From a checkpoint of a small class-conditioned image flow-matching model.
Model: 2.94M parameters, widths [48, 96, 192].
Rows from block 2 of a small class-conditioned image flow-matching model, named by matrix and row number. Rows with one number belong to one channel. Each number is 50 + 12 x the weight over its row's rms, rounded and kept within 0 to 99. All counts start at 0.
After each channel's rows are labels from the 100 images, of 14976 (inputs lightly noised), where the channel reaches its highest value: "colour at peak" is the nearest of a few named colours to the mean colour under the peak. Only what is clearly more common there than usual is listed. The data: larger renderings of crowded toy scenes.
# convs0: first 3x3 conv (model.enc.1.0.convs.0.weight, 96x96x3x3, each kernel summed), inputs 0-95
# convs1: second 3x3 conv (model.enc.1.0.convs.1.weight, 96x96x3x3, transposed, each kernel summed), outputs 0-95

convs0.74:49 49 40 52 39 56 53 54 68 61 48 57 62 48 42 43 44 50 29 65 57 47 76 39 70 62 43 62 47 47 38 50 49 48 63 44 16 48 46 55 70 43 51 61 72 43 66 37 53 47 42 61 33 64 63 70 58 58 44 66 66 43 60 53 46 43 63 60 46 47 54 41 57 37 42 43 60 52 36 48 37 25 51 59 52 29 33 33 22 27 37 59 34 44 38 33
convs1.74:68 50 49 41 50 55 39 63 49 52 45 45 33 55 54 61 34 65 56 45 52 44 29 48 51 40 51 44 40 33 64 51 45 47 41 47 47 38 49 27 56 68 45 17 59 66 36 61 35 21 52 27 43 26 52 54 49 37 45 41 34 44 43 50 43 53 32 25 69 55 81 65 54 48 74 33 38 52 68 36 49 37 53 50 48 51 73 59 39 52 47 50 53 54 53 59
colour at peak: brown

convs0.5:49 49 42 33 45 25 39 54 39 22 52 67 47 63 55 43 50 47 50 49 35 50 44 31 48 49 69 48 33 60 42 64 48 52 39 50 57 47 45 48 36 51 46 64 54 46 44 51 59 80 57 63 64 51 70 48 60 76 44 58 74 68 59 55 74 56 64 51 78 53 51 34 45 48 48 45 47 39 59 48 43 49 50 21 45 50 52 60 69 35 53 41 54 44 26 79
convs1.5:41 71 55 50 59 39 39 44 57 56 46 49 82 52 79 39 39 37 42 32 44 57 48 54 52 43 50 46 53 31 47 59 66 71 60 49 47 73 53 52 43 47 71 34 60 60 44 47 47 35 32 28 42 36 36 44 37 51 49 36 37 34 45 15 52 25 50 51 50 55 65 51 58 50 57 62 39 44 60 41 65 35 53 56 46 64 54 48 30 51 40 26 57 45 64 57
colour at peak: red

convs0.63:45 58 47 47 35 48 46 40 38 41 49 54 56 75 40 65 57 53 61 31 38 47 55 46 43 66 58 47 52 49 59 43 45 52 71 17 55 47 44 75 42 53 70 53 26 70 68 61 53 60 48 46 25 39 44 58 51 38 28 48 53 56 60 60 56 55 50 61 56 22 39 46 59 30 43 48 63 45 66 71 43 42 77 63 43 50 50 74 40 44 70 49 60 50 56 50
convs1.63:36 36 50 70 50 40 62 45 28 66 68 44 30 26 41 45 31 45 44 62 44 44 48 46 39 42 41 39 44 40 50 56 49 43 44 83 61 53 43 57 62 41 53 51 90 68 56 33 18 54 42 56 64 49 58 51 74 36 63 50 31 57 44 56 54 57 40 38 40 61 39 41 52 31 36 41 55 46 37 41 53 46 38 54 45 45 46 45 56 52 36 68 45 46 50 40
colour at peak: yellow; orange

convs0.54:42 48 28 39 54 44 44 37 48 65 20 46 37 58 48 63 52 63 48 34 63 45 41 38 48 43 53 69 54 31 25 34 58 49 56 53 62 48 50 42 41 34 59 51 41 54 24 57 70 27 46 42 49 40 48 55 43 47 33 52 53 67 46 45 57 36 30 49 48 23 55 31 67 63 46 47 50 50 75 49 50 45 62 59 60 44 25 38 39 50 56 42 83 50 64 46
convs1.54:56 44 50 55 56 50 59 75 56 71 48 38 33 60 52 23 43 43 75 56 49 26 36 52 54 53 45 47 64 56 45 57 46 53 85 64 61 51 51 62 44 40 44 54 63 46 52 66 47 62 38 26 63 35 69 55 61 49 40 29 71 78 53 48 55 43 59 67 62 47 49 39 51 61 44 59 57 55 55 39 43 49 33 66 49 62 54 51 52 47 43 24 50 41 74 45
colour at peak: orange

convs0.72:57 48 43 73 47 62 55 47 67 70 41 39 72 49 42 51 36 49 58 84 63 26 57 53 61 49 45 59 49 52 53 46 58 56 42 53 51 47 61 30 42 46 60 38 38 60 59 38 57 39 43 42 16 69 62 35 49 59 62 53 44 66 72 50 47 52 50 48 36 59 60 46 52 45 45 52 56 63 38 36 66 40 63 50 53 43 76 54 22 61 38 41 23 56 53 64
convs1.72:46 35 46 41 45 45 36 37 35 53 38 51 51 52 37 51 59 47 34 18 42 46 22 37 50 50 29 39 22 34 39 42 37 23 39 29 58 50 39 40 47 32 36 58 37 54 47 45 51 49 53 60 51 59 57 55 40 69 45 72 52 35 33 32 50 40 30 49 38 50 35 44 41 53 43 41 42 61 34 42 50 61 47 44 39 51 33 33 48 45 63 58 40 42 44 23
colour at peak: pink

convs0.81:43 36 64 66 72 70 44 57 40 49 59 68 37 57 45 68 45 48 45 47 47 54 58 51 60 49 37 37 34 55 50 29 27 51 27 60 75 35 57 46 61 34 51 44 67 41 60 35 26 28 41 53 62 63 43 51 50 66 57 53 50 59 26 44 53 44 63 46 43 36 48 58 54 67 53 52 38 63 36 52 47 55 31 53 59 74 66 56 58 27 25 55 43 43 56 53
convs1.81:49 49 37 46 66 55 48 60 50 42 46 21 54 60 44 68 51 43 39 58 44 64 37 37 76 50 53 51 41 51 73 37 47 40 38 34 40 36 63 50 51 51 32 67 26 48 65 30 52 58 54 42 62 65 74 44 58 52 27 65 57 41 48 42 59 52 39 53 59 58 53 40 40 63 37 42 36 55 52 65 69 54 56 62 62 20 50 23 58 53 59 67 42 71 47 47
colour at peak: red

convs0.19:46 40 65 57 39 50 28 59 62 45 57 70 32 55 62 60 56 53 72 31 42 52 61 41 50 55 49 61 39 48 37 52 49 42 65 37 72 44 60 53 51 34 43 58 71 68 44 54 47 44 40 46 75 55 33 39 58 49 52 69 58 21 43 47 61 55 48 49 62 39 87 46 52 47 48 54 49 56 71 43 42 25 52 51 44 39 46 60 64 61 42 65 65 46 80 48
convs1.19:48 54 56 61 61 48 39 67 30 61 52 29 31 55 40 31 51 53 46 62 48 29 44 58 43 65 54 50 61 57 43 20 63 60 34 63 65 46 72 75 52 70 42 59 45 45 46 45 48 49 55 52 39 57 52 55 55 51 31 34 49 61 39 39 49 64 52 61 52 57 50 66 47 22 44 48 55 40 74 58 66 69 47 50 54 58 38 50 55 46 79 65 64 74 56 64
colour at peak: white

convs0.60:34 42 68 43 63 59 42 89 24 56 50 67 44 46 72 47 48 60 54 44 40 60 46 72 55 54 53 48 61 42 20 64 65 43 43 34 52 44 55 58 55 48 65 32 47 30 44 56 38 52 32 58 60 55 47 33 59 41 55 40 48 44 52 40 63 63 66 47 53 53 50 44 39 24 44 57 49 46 55 68 53 72 53 54 68 62 26 45 31 45 44 45 35 44 66 47
convs1.60:42 26 47 46 44 59 55 60 49 41 59 41 43 64 61 53 65 35 43 59 54 28 42 49 48 57 49 23 46 46 52 77 58 29 74 58 47 42 24 42 62 61 52 67 58 56 67 25 62 33 34 44 49 50 53 57 66 36 62 37 40 35 47 38 44 43 43 59 30 45 52 47 64 33 35 37 55 42 45 58 55 25 41 68 41 58 60 53 67 36 58 37 44 58 36 40
colour at peak: grey; pink

convs0.59:36 67 42 50 44 41 61 50 49 50 39 36 18 54 60 32 41 37 39 49 37 62 56 38 58 43 64 30 57 40 43 27 49 43 66 56 49 44 51 59 66 67 59 38 27 46 79 49 44 57 45 39 39 55 58 44 51 62 57 41 26 57 77 54 43 46 42 58 59 48 67 47 57 37 47 52 55 53 44 26 51 54 53 74 64 40 38 40 77 63 45 47 53 50 50 23
convs1.59:51 43 60 51 47 23 49 55 45 65 73 39 46 72 57 49 29 54 56 58 61 41 42 43 34 46 47 13 35 57 59 54 38 37 48 17 48 53 69 52 76 43 41 53 39 68 32 33 44 51 57 53 30 33 54 53 50 42 30 62 48 33 50 68 46 55 49 41 59 55 59 72 66 51 53 31 52 65 61 27 49 57 52 50 43 52 60 58 58 60 53 41 53 52 50 40
colour at peak: green

convs0.0:58 82 45 53 55 41 53 65 59 74 64 51 64 65 56 12 36 58 54 52 48 55 76 55 62 54 49 50 41 40 36 58 37 41 52 67 53 53 49 32 52 48 43 43 37 52 41 46 43 43 40 49 54 35 39 39 35 64 33 55 54 52 67 59 50 35 19 42 52 51 64 41 67 57 67 57 35 45 52 56 48 69 54 54 53 46 32 69 52 59 44 46 75 43 67 65
convs1.0:73 34 62 54 47 50 50 71 57 50 68 47 42 68 68 48 35 36 55 49 81 61 21 27 32 26 47 46 47 44 63 49 39 35 50 42 41 66 49 43 55 56 51 62 53 55 60 36 31 55 54 58 57 48 52 34 44 46 32 55 53 34 66 39 41 61 66 34 51 47 46 63 52 60 49 42 55 32 61 49 18 46 56 58 46 38 64 47 62 50 62 70 65 64 46 58
colour at peak: purple

convs0.77:17 52 43 60 68 56 58 42 75 42 52 61 23 35 38 79 62 46 66 38 32 50 48 36 42 62 33 28 43 51 50 76 50 27 56 49 48 50 71 54 37 50 53 37 56 40 27 45 48 58 47 53 45 38 63 48 34 32 51 56 49 33 48 54 65 33 40 43 44 38 59 41 58 48 42 49 49 46 69 42 50 70 58 47 65 51 37 55 38 44 40 41 60 48 63 53
convs1.77:46 46 61 35 50 58 50 52 68 63 82 25 64 59 55 51 45 62 43 40 47 58 56 54 37 62 59 49 55 35 66 45 29 39 46 51 79 39 49 61 46 29 61 52 29 71 54 57 51 43 58 57 50 61 62 64 72 53 41 37 61 36 54 43 31 46 78 26 28 53 54 60 47 39 63 58 65 49 29 46 45 60 45 41 65 44 42 41 61 57 38 37 59 46 43 56
colour at peak: red

convs0.62:39 46 38 34 73 42 59 53 25 43 42 60 36 51 50 53 40 57 64 43 44 57 55 43 70 65 59 50 54 40 47 51 54 35 35 47 53 28 47 45 55 57 62 51 59 56 31 47 54 42 61 57 76 47 42 46 67 60 53 30 37 49 43 58 63 53 45 63 48 49 36 66 41 76 36 47 45 48 46 39 69 50 38 52 20 87 37 50 48 55 78 43 28 44 53 47
convs1.62:48 58 34 61 66 65 57 47 80 52 36 51 66 42 57 58 83 66 43 56 61 59 33 28 38 35 54 43 39 48 67 47 57 34 46 58 49 40 37 34 42 52 54 43 61 45 68 23 50 77 36 48 66 54 47 48 56 41 61 47 60 38 45 56 51 42 52 59 46 39 48 60 50 58 54 44 37 58 59 52 51 41 56 43 36 43 23 38 61 63 49 74 46 68 65 71
colour at peak: red

convs0.29:42 47 50 50 62 42 47 37 29 47 59 53 28 59 51 65 44 38 38 40 41 46 25 53 36 56 53 48 46 65 47 44 59 34 41 39 56 45 45 39 51 29 62 41 35 51 38 31 48 40 42 62 61 33 43 66 53 56 25 47 38 41 47 50 55 52 44 42 57 61 60 36 39 53 57 84 71 39 75 42 54 76 54 43 20 46 37 34 70 55 50 44 38 53 36 37
convs1.29:38 32 51 38 41 58 40 47 34 37 34 44 62 37 42 55 43 50 57 45 42 44 59 34 51 64 37 52 60 41 56 57 64 67 48 55 56 50 32 46 48 51 47 41 55 44 43 46 39 59 53 50 35 55 62 51 57 67 54 48 48 59 52 44 62 42 66 60 33 57 25 55 49 49 31 39 55 69 41 56 68 60 63 31 35 42 31 37 37 06 64 46 20 39 47 20
colour at peak: blue

convs0.93:59 41 58 56 55 49 69 32 54 49 52 56 59 55 52 32 45 50 51 33 40 43 35 40 51 41 47 47 51 63 78 62 51 47 63 36 52 56 39 29 39 41 55 51 30 48 44 61 44 31 58 46 55 54 49 38 43 48 28 16 28 52 38 64 60 40 25 55 64 59 62 38 40 56 60 65 48 44 49 37 74 86 42 51 37 45 63 53 69 38 64 59 54 63 52 59
convs1.93:48 54 54 43 52 46 35 34 54 50 44 53 51 28 41 39 58 39 16 38 40 44 37 42 47 53 42 56 52 30 46 33 65 55 42 69 58 35 53 59 47 54 39 35 45 40 38 61 49 25 28 27 53 20 60 46 48 17 52 27 25 42 55 27 55 44 42 41 66 63 46 51 58 50 58 45 43 63 56 63 66 32 50 44 56 55 57 45 51 54 58 66 49 51 40 47
colour at peak: white; pink

convs0.91:38 81 48 52 59 55 59 58 56 55 75 43 50 57 64 57 45 43 59 69 51 44 51 60 51 57 58 62 42 50 50 62 55 39 68 46 54 31 44 60 66 42 60 59 32 59 57 19 53 26 47 60 52 42 43 44 51 25 37 38 24 49 29 44 44 34 44 52 41 57 57 40 47 60 59 34 32 37 51 48 35 64 65 46 47 35 23 51 35 53 43 33 58 46 27 41
convs1.91:37 42 59 63 31 52 60 58 38 40 60 48 61 47 41 39 55 63 55 64 55 55 65 52 34 45 53 32 56 45 56 58 38 49 46 72 51 60 45 51 46 17 81 52 28 51 51 48 41 47 61 33 61 51 37 56 58 64 26 56 71 42 58 45 36 47 64 50 72 45 50 45 60 65 45 66 68 43 49 63 58 50 39 45 46 45 33 40 66 63 72 69 62 66 70 68
colour at peak: blue

convs0.51:54 40 55 47 53 29 46 53 57 69 39 76 52 54 71 57 52 48 65 49 52 35 46 60 51 39 22 41 47 36 65 57 61 31 38 69 54 64 32 59 55 55 51 54 22 59 59 56 49 61 60 58 42 79 46 72 68 68 49 55 31 37 54 54 65 52 53 44 48 63 74 60 63 38 50 31 64 54 46 42 66 37 48 37 59 54 51 51 40 58 62 69 65 56 54 61
convs1.51:55 58 61 58 52 45 31 48 41 50 49 27 43 31 36 35 52 48 28 51 41 45 55 47 73 64 52 58 75 48 47 56 45 56 50 11 43 47 45 51 57 47 55 44 64 45 47 35 70 28 28 50 54 41 42 43 57 36 70 56 41 69 50 44 51 35 31 48 44 35 50 49 40 40 49 61 41 64 44 38 38 38 46 52 15 65 63 52 50 62 56 21 54 54 50 47
colour at peak: white

convs0.76:43 52 47 65 48 67 55 61 48 43 39 37 46 15 36 54 54 59 34 39 52 45 38 49 60 42 34 71 40 54 59 57 71 30 51 14 51 40 51 44 36 36 57 57 65 53 44 43 39 43 64 33 39 37 57 50 37 43 47 52 43 33 31 47 38 50 58 64 34 35 48 52 58 37 47 49 62 68 45 62 44 65 55 34 52 48 59 58 54 36 31 44 41 70 64 22
convs1.76:32 57 53 40 61 42 42 41 65 47 69 56 57 34 70 50 51 42 51 41 41 56 34 49 40 46 71 46 54 63 65 37 41 80 53 46 53 39 57 40 56 81 81 49 33 34 48 44 30 57 42 65 49 69 47 66 36 56 47 60 51 34 47 46 44 77 64 56 59 49 85 52 36 52 54 54 33 39 48 48 62 24 49 59 58 41 60 49 47 51 52 54 56 46 44 50
colour at peak: blue

convs0.84:49 50 53 43 69 54 39 38 64 47 63 57 38 57 63 64 56 49 39 28 41 55 72 41 52 32 61 43 61 60 57 53 67 54 36 38 51 23 76 57 45 43 50 50 57 45 63 78 55 49 72 46 72 34 32 54 58 38 70 30 41 47 43 50 60 52 52 54 55 44 43 57 63 38 58 73 45 55 57 35 27 49 43 59 50 69 28 35 31 58 37 57 57 53 52 46
convs1.84:49 41 48 49 31 29 58 49 45 58 34 55 33 26 38 49 47 47 31 56 70 62 34 62 41 63 56 56 40 34 52 43 47 43 76 36 55 48 61 35 42 44 46 42 53 47 67 49 51 40 24 51 72 68 73 73 59 52 53 58 52 63 65 47 53 59 48 52 62 71 39 26 22 48 46 28 70 50 48 47 43 60 59 54 57 35 46 36 41 48 46 55 43 66 40 41
colour at peak: grey

convs0.28:69 65 69 39 70 43 51 44 37 44 40 66 58 45 46 46 47 57 28 55 65 55 60 52 51 52 45 69 49 33 33 57 41 36 66 34 35 40 64 51 49 67 63 36 63 61 31 46 53 51 42 39 22 47 57 51 52 47 24 55 48 46 56 48 55 30 40 42 63 40 60 53 42 79 60 37 32 71 52 40 58 44 53 37 41 42 53 48 48 76 37 65 41 69 56 37
convs1.28:46 43 78 51 46 45 35 67 60 50 77 59 65 56 66 47 43 33 52 58 39 63 57 65 54 33 38 49 62 44 54 46 75 42 47 56 54 35 48 50 52 35 56 57 45 59 59 54 54 54 43 71 62 67 56 58 69 35 61 70 52 47 56 72 54 48 48 51 48 22 67 64 37 53 69 69 50 56 43 52 47 48 53 47 55 47 25 65 47 64 31 21 58 31 57 49
colour at peak: black

convs0.1:56 54 59 63 51 62 62 59 46 43 60 47 63 48 56 50 64 49 56 34 47 58 33 51 50 28 68 61 49 58 74 37 64 44 43 27 42 33 57 26 48 48 53 39 43 42 64 31 60 48 46 60 70 23 47 20 63 40 45 50 44 45 69 40 50 61 41 35 48 68 42 50 45 52 68 59 32 73 41 54 46 62 47 63 73 43 49 53 56 31 46 35 33 63 61 64
convs1.1:64 51 43 37 29 51 49 46 48 54 68 33 30 44 50 70 19 52 56 57 56 43 55 56 40 65 56 43 53 54 45 53 49 36 50 38 55 38 29 69 38 37 70 54 55 24 63 40 47 48 51 28 62 51 44 84 47 58 44 50 33 62 56 40 38 57 24 24 61 68 55 41 52 53 57 68 65 39 54 47 40 46 47 30 46 51 45 45 36 39 66 48 49 34 43 42
colour at peak: black

convs0.42:38 45 32 53 66 45 62 19 69 48 68 54 39 41 48 49 57 46 42 50 60 56 45 67 81 47 62 67 46 49 48 30 51 26 60 55 60 40 70 46 59 49 53 57 30 59 53 49 47 59 71 50 63 45 62 27 13 61 52 33 50 36 51 60 45 45 46 55 61 60 54 33 61 36 52 70 44 52 44 50 37 47 61 51 59 35 56 54 38 43 50 62 40 38 27 57
convs1.42:40 51 50 56 29 56 63 45 41 50 71 55 30 43 55 62 60 52 39 26 50 37 38 42 54 58 41 49 49 51 47 37 76 75 50 60 44 44 56 42 64 62 48 48 63 56 53 57 70 37 26 44 56 35 25 43 66 42 71 38 42 41 43 69 45 52 68 52 44 53 63 58 45 44 48 40 51 36 19 52 55 47 47 47 33 78 65 52 55 50 48 49 83 56 55 56
colour at peak: cyan

convs0.64:54 52 52 15 55 74 40 51 57 65 51 47 63 49 75 64 54 35 52 63 39 38 39 44 60 48 77 25 36 36 57 36 44 38 42 31 77 40 56 62 38 62 53 55 48 61 36 75 55 47 47 40 50 55 73 50 58 55 62 49 62 47 44 46 58 47 56 38 63 29 64 57 47 40 71 47 49 54 55 66 43 41 54 51 46 56 40 66 57 54 56 62 39 50 75 42
convs1.64:40 63 60 61 43 65 41 84 46 50 57 36 46 37 19 47 53 52 60 64 55 43 42 51 36 39 59 49 51 61 60 47 71 46 56 79 63 56 39 51 46 40 52 71 84 49 49 58 52 58 48 64 56 46 55 53 58 35 49 51 24 51 44 64 51 60 34 39 30 62 66 60 64 40 52 43 50 37 52 50 43 30 63 43 57 56 53 52 37 37 55 42 45 47 32 22
colour at peak: white; pink

convs0.37:33 36 23 46 64 53 53 54 61 51 59 34 36 63 54 41 49 67 57 45 82 47 58 54 61 55 65 59 49 47 52 39 37 31 44 30 52 36 63 52 62 45 44 51 78 60 51 60 61 42 74 52 32 50 51 49 48 48 23 53 46 48 37 64 62 49 40 56 72 44 52 28 37 44 41 32 36 44 59 32 51 33 28 63 70 59 36 52 57 44 51 59 39 55 57 60
convs1.37:36 41 45 39 43 51 55 54 39 52 64 57 43 37 58 53 70 45 46 51 53 45 18 46 49 35 27 60 59 49 35 62 63 52 72 48 57 61 54 38 58 61 43 55 36 51 60 68 46 45 36 61 48 40 19 55 41 35 93 33 51 27 63 49 60 52 46 57 48 44 50 55 41 34 49 36 68 48 46 31 57 50 48 43 49 55 47 33 37 53 49 20 35 47 51 58
colour at peak: purple; blue

convs0.68:53 45 40 49 58 63 41 37 51 52 29 57 71 65 52 35 57 43 55 45 28 50 43 55 69 58 56 42 53 40 27 43 38 72 54 42 41 61 44 47 57 89 52 60 14 49 50 40 59 58 51 55 47 53 36 56 60 59 58 51 65 43 66 44 41 37 72 54 54 46 55 46 36 31 30 47 57 57 44 35 67 56 42 51 40 16 70 48 40 41 62 55 47 57 47 53
convs1.68:42 41 55 42 39 60 48 45 41 56 61 71 25 44 61 46 36 38 32 52 46 52 48 48 46 38 24 41 38 43 28 39 24 42 44 47 36 56 44 42 20 17 61 33 55 42 44 30 41 59 38 49 49 53 37 53 62 49 59 48 40 38 39 47 74 43 30 52 25 66 53 40 46 43 75 43 49 43 40 45 54 32 51 45 47 54 35 44 51 36 52 52 43 35 39 38
colour at peak: green

convs0.3:38 82 54 63 56 49 46 48 37 54 64 44 39 47 52 39 51 26 55 46 53 39 44 53 46 45 54 63 30 89 69 71 41 44 56 40 62 66 62 47 36 53 69 39 46 54 58 52 40 25 37 52 46 45 44 49 47 44 52 61 33 57 65 33 52 45 54 71 39 46 60 44 47 60 40 73 35 71 39 37 39 76 43 58 28 47 42 57 57 57 56 53 36 54 52 56
convs1.3:68 41 54 39 40 35 43 34 41 53 50 66 38 48 49 58 63 63 35 58 64 60 53 63 54 65 48 55 22 59 53 87 47 53 75 55 49 41 40 65 52 37 49 70 58 47 47 60 34 71 51 23 63 40 60 35 47 30 57 43 43 38 53 49 49 40 36 45 61 45 24 50 66 60 53 55 47 61 66 36 61 50 67 42 41 39 34 50 61 53 60 45 48 63 71 54
colour at peak: purple

convs0.21:40 41 52 60 49 51 48 42 24 37 53 47 32 44 47 43 66 45 56 50 85 50 65 40 62 28 54 55 48 44 47 53 57 56 42 36 71 28 63 32 65 63 46 57 65 38 58 72 50 53 78 46 59 38 55 56 53 49 49 62 49 56 62 67 64 45 46 37 58 62 22 48 62 23 65 34 38 39 50 58 37 22 48 46 60 68 44 59 52 51 54 47 59 41 50 53
convs1.21:49 74 50 33 53 34 54 61 47 47 57 43 75 51 48 47 46 52 49 31 78 33 66 33 42 52 56 69 75 52 54 72 66 60 88 44 49 48 75 53 62 62 55 42 60 45 67 53 40 66 34 45 38 40 44 38 48 54 51 48 36 57 41 51 60 47 57 44 42 36 48 54 33 54 42 46 78 51 48 40 66 67 48 55 33 49 46 33 47 53 56 47 36 36 58 42
colour at peak: blue; purple

convs0.58:43 61 48 70 44 57 39 33 55 60 44 36 46 75 48 64 58 55 36 28 52 54 75 40 43 14 55 42 47 33 55 53 34 36 56 50 55 47 54 51 68 58 46 50 52 54 54 66 73 57 55 51 48 43 57 80 46 30 47 54 51 55 53 47 54 57 24 50 68 61 33 47 39 58 44 61 37 46 34 43 60 40 58 48 27 47 30 32 59 32 53 36 53 56 30 54
convs1.58:29 67 61 54 40 49 41 53 50 45 48 36 49 28 51 44 54 55 56 38 60 48 43 36 43 03 11 31 33 50 47 39 57 43 47 45 64 39 63 59 69 62 44 37 56 45 47 41 42 45 49 53 33 41 44 39 49 53 70 41 47 62 51 56 42 53 61 37 37 53 61 44 45 36 39 33 58 39 43 51 54 34 34 36 44 79 64 49 47 61 38 45 60 34 48 48
colour at peak: purple

convs0.56:51 52 25 54 69 34 46 39 24 48 35 43 55 46 30 37 49 42 65 59 55 46 50 56 48 57 62 54 64 51 46 44 65 57 39 80 54 37 56 37 61 58 74 60 28 42 47 62 74 62 35 39 40 55 47 48 54 57 51 55 33 47 48 51 53 35 50 35 34 55 57 56 43 40 43 48 36 22 32 55 72 48 39 41 62 31 32 47 57 78 45 34 44 43 44 53
convs1.56:46 34 46 70 57 32 60 55 33 37 42 73 24 61 48 45 41 67 45 63 52 38 52 67 47 21 55 54 53 45 39 65 41 38 55 25 29 47 52 52 69 67 41 33 54 29 41 60 42 50 77 54 63 50 49 69 43 48 66 51 57 67 53 47 41 63 61 58 55 33 53 54 62 51 30 51 64 51 71 50 35 62 43 56 56 71 60 47 57 50 53 56 63 62 57 52
colour at peak: green

convs0.89:63 39 50 38 72 52 61 43 49 43 54 41 60 47 43 61 34 54 46 58 52 54 53 50 64 42 40 55 66 65 64 55 35 39 46 50 49 53 33 67 54 45 56 66 49 66 23 63 44 35 56 54 50 69 50 44 64 52 68 39 37 46 10 47 71 54 58 67 50 56 66 70 47 49 36 38 36 50 56 44 49 80 29 43 44 61 26 31 29 56 49 50 43 40 54 45
convs1.89:46 38 68 59 39 37 53 39 40 64 36 49 36 57 49 64 61 52 40 61 44 63 53 39 40 37 48 56 50 65 42 49 13 39 52 50 53 30 42 48 41 56 66 48 52 45 32 48 50 44 34 52 59 50 42 67 44 53 41 46 66 40 02 46 37 54 46 52 80 44 54 48 39 68 54 42 47 44 45 50 68 52 42 34 50 42 71 46 67 53 38 31 34 64 34 46
colour at peak: white

convs0.10:77 58 59 62 66 60 66 51 46 61 64 60 37 44 53 46 42 38 54 39 42 33 49 47 46 56 32 62 40 48 72 54 48 34 49 45 62 26 34 38 41 43 74 42 61 47 37 32 53 25 57 35 45 49 52 56 58 30 49 51 24 50 35 36 47 50 47 51 65 33 48 69 47 61 69 47 46 75 58 28 73 48 57 60 63 36 42 42 36 45 53 47 56 55 32 51
convs1.10:35 50 52 47 49 59 55 50 42 53 54 52 37 49 53 62 55 53 49 77 52 49 77 53 48 53 72 69 52 59 63 47 39 51 30 50 59 46 60 61 63 40 44 63 53 45 69 50 56 66 63 72 68 61 62 63 58 81 54 69 51 62 62 54 63 45 40 48 63 57 52 44 50 65 53 69 56 48 41 39 51 71 55 44 52 49 14 56 69 36 77 73 40 48 43 40
colour at peak: black

convs0.39:57 53 49 64 58 61 54 64 58 49 48 55 20 63 74 38 56 64 54 31 48 46 46 60 40 52 43 34 45 54 57 53 63 44 37 45 57 44 78 55 47 46 29 40 48 57 54 41 36 48 35 46 44 41 46 41 48 51 57 38 56 40 40 45 59 39 36 63 55 18 44 48 30 28 48 50 31 38 55 24 66 55 24 49 36 28 27 60 56 50 51 25 64 50 45 52
convs1.39:33 43 53 39 48 47 52 46 84 65 41 32 38 34 56 62 55 51 48 47 42 39 48 45 30 55 39 44 46 42 37 50 38 46 27 39 51 52 59 46 52 50 63 54 58 27 48 44 37 30 34 44 45 50 42 37 12 36 56 34 52 16 37 45 44 53 43 48 44 41 58 53 40 40 50 28 32 49 41 47 39 42 73 36 48 41 70 32 37 42 47 54 47 30 50 45
colour at peak: red

convs0.7:64 60 65 59 56 86 59 65 32 69 66 49 57 39 61 75 60 57 55 34 37 39 50 38 35 53 49 47 39 45 40 65 57 39 64 40 70 44 56 47 52 41 43 55 27 60 53 33 36 50 52 45 45 50 46 56 52 41 36 49 28 58 29 52 49 51 41 61 61 24 52 51 35 62 50 53 42 64 61 38 69 47 64 58 30 38 15 49 53 52 52 46 45 44 39 44
convs1.7:39 51 47 58 52 31 31 34 60 41 36 39 34 79 47 49 41 55 63 52 56 58 59 58 60 56 52 52 41 59 49 45 35 36 44 29 44 53 46 60 36 55 44 61 20 49 50 46 62 47 70 55 51 68 66 50 45 78 32 56 63 63 53 38 39 37 56 43 63 50 52 52 57 65 54 63 61 57 64 48 41 82 62 57 75 28 43 53 59 48 61 64 39 52 63 73
colour at peak: brown

convs0.50:78 62 58 46 54 48 63 65 70 50 81 51 59 44 72 42 57 53 70 48 68 43 44 47 33 47 33 54 54 42 55 46 48 51 56 55 27 34 56 48 62 39 43 45 47 46 59 52 66 58 36 46 32 28 52 60 42 40 59 53 25 59 45 36 55 43 36 57 43 45 43 34 53 46 70 49 42 69 51 48 59 50 49 55 41 11 38 62 49 30 33 44 57 50 54 28
convs1.50:41 51 52 58 30 49 62 52 56 52 70 36 43 53 35 33 42 40 33 81 40 51 69 51 49 44 60 41 51 49 43 44 48 43 44 55 66 39 54 75 59 36 52 55 45 47 60 38 57 52 59 51 70 65 84 59 81 66 42 54 61 70 51 55 47 51 46 44 57 69 46 36 44 51 51 71 61 55 45 61 37 63 36 51 59 43 38 43 74 29 52 69 33 59 41 44
colour at peak: black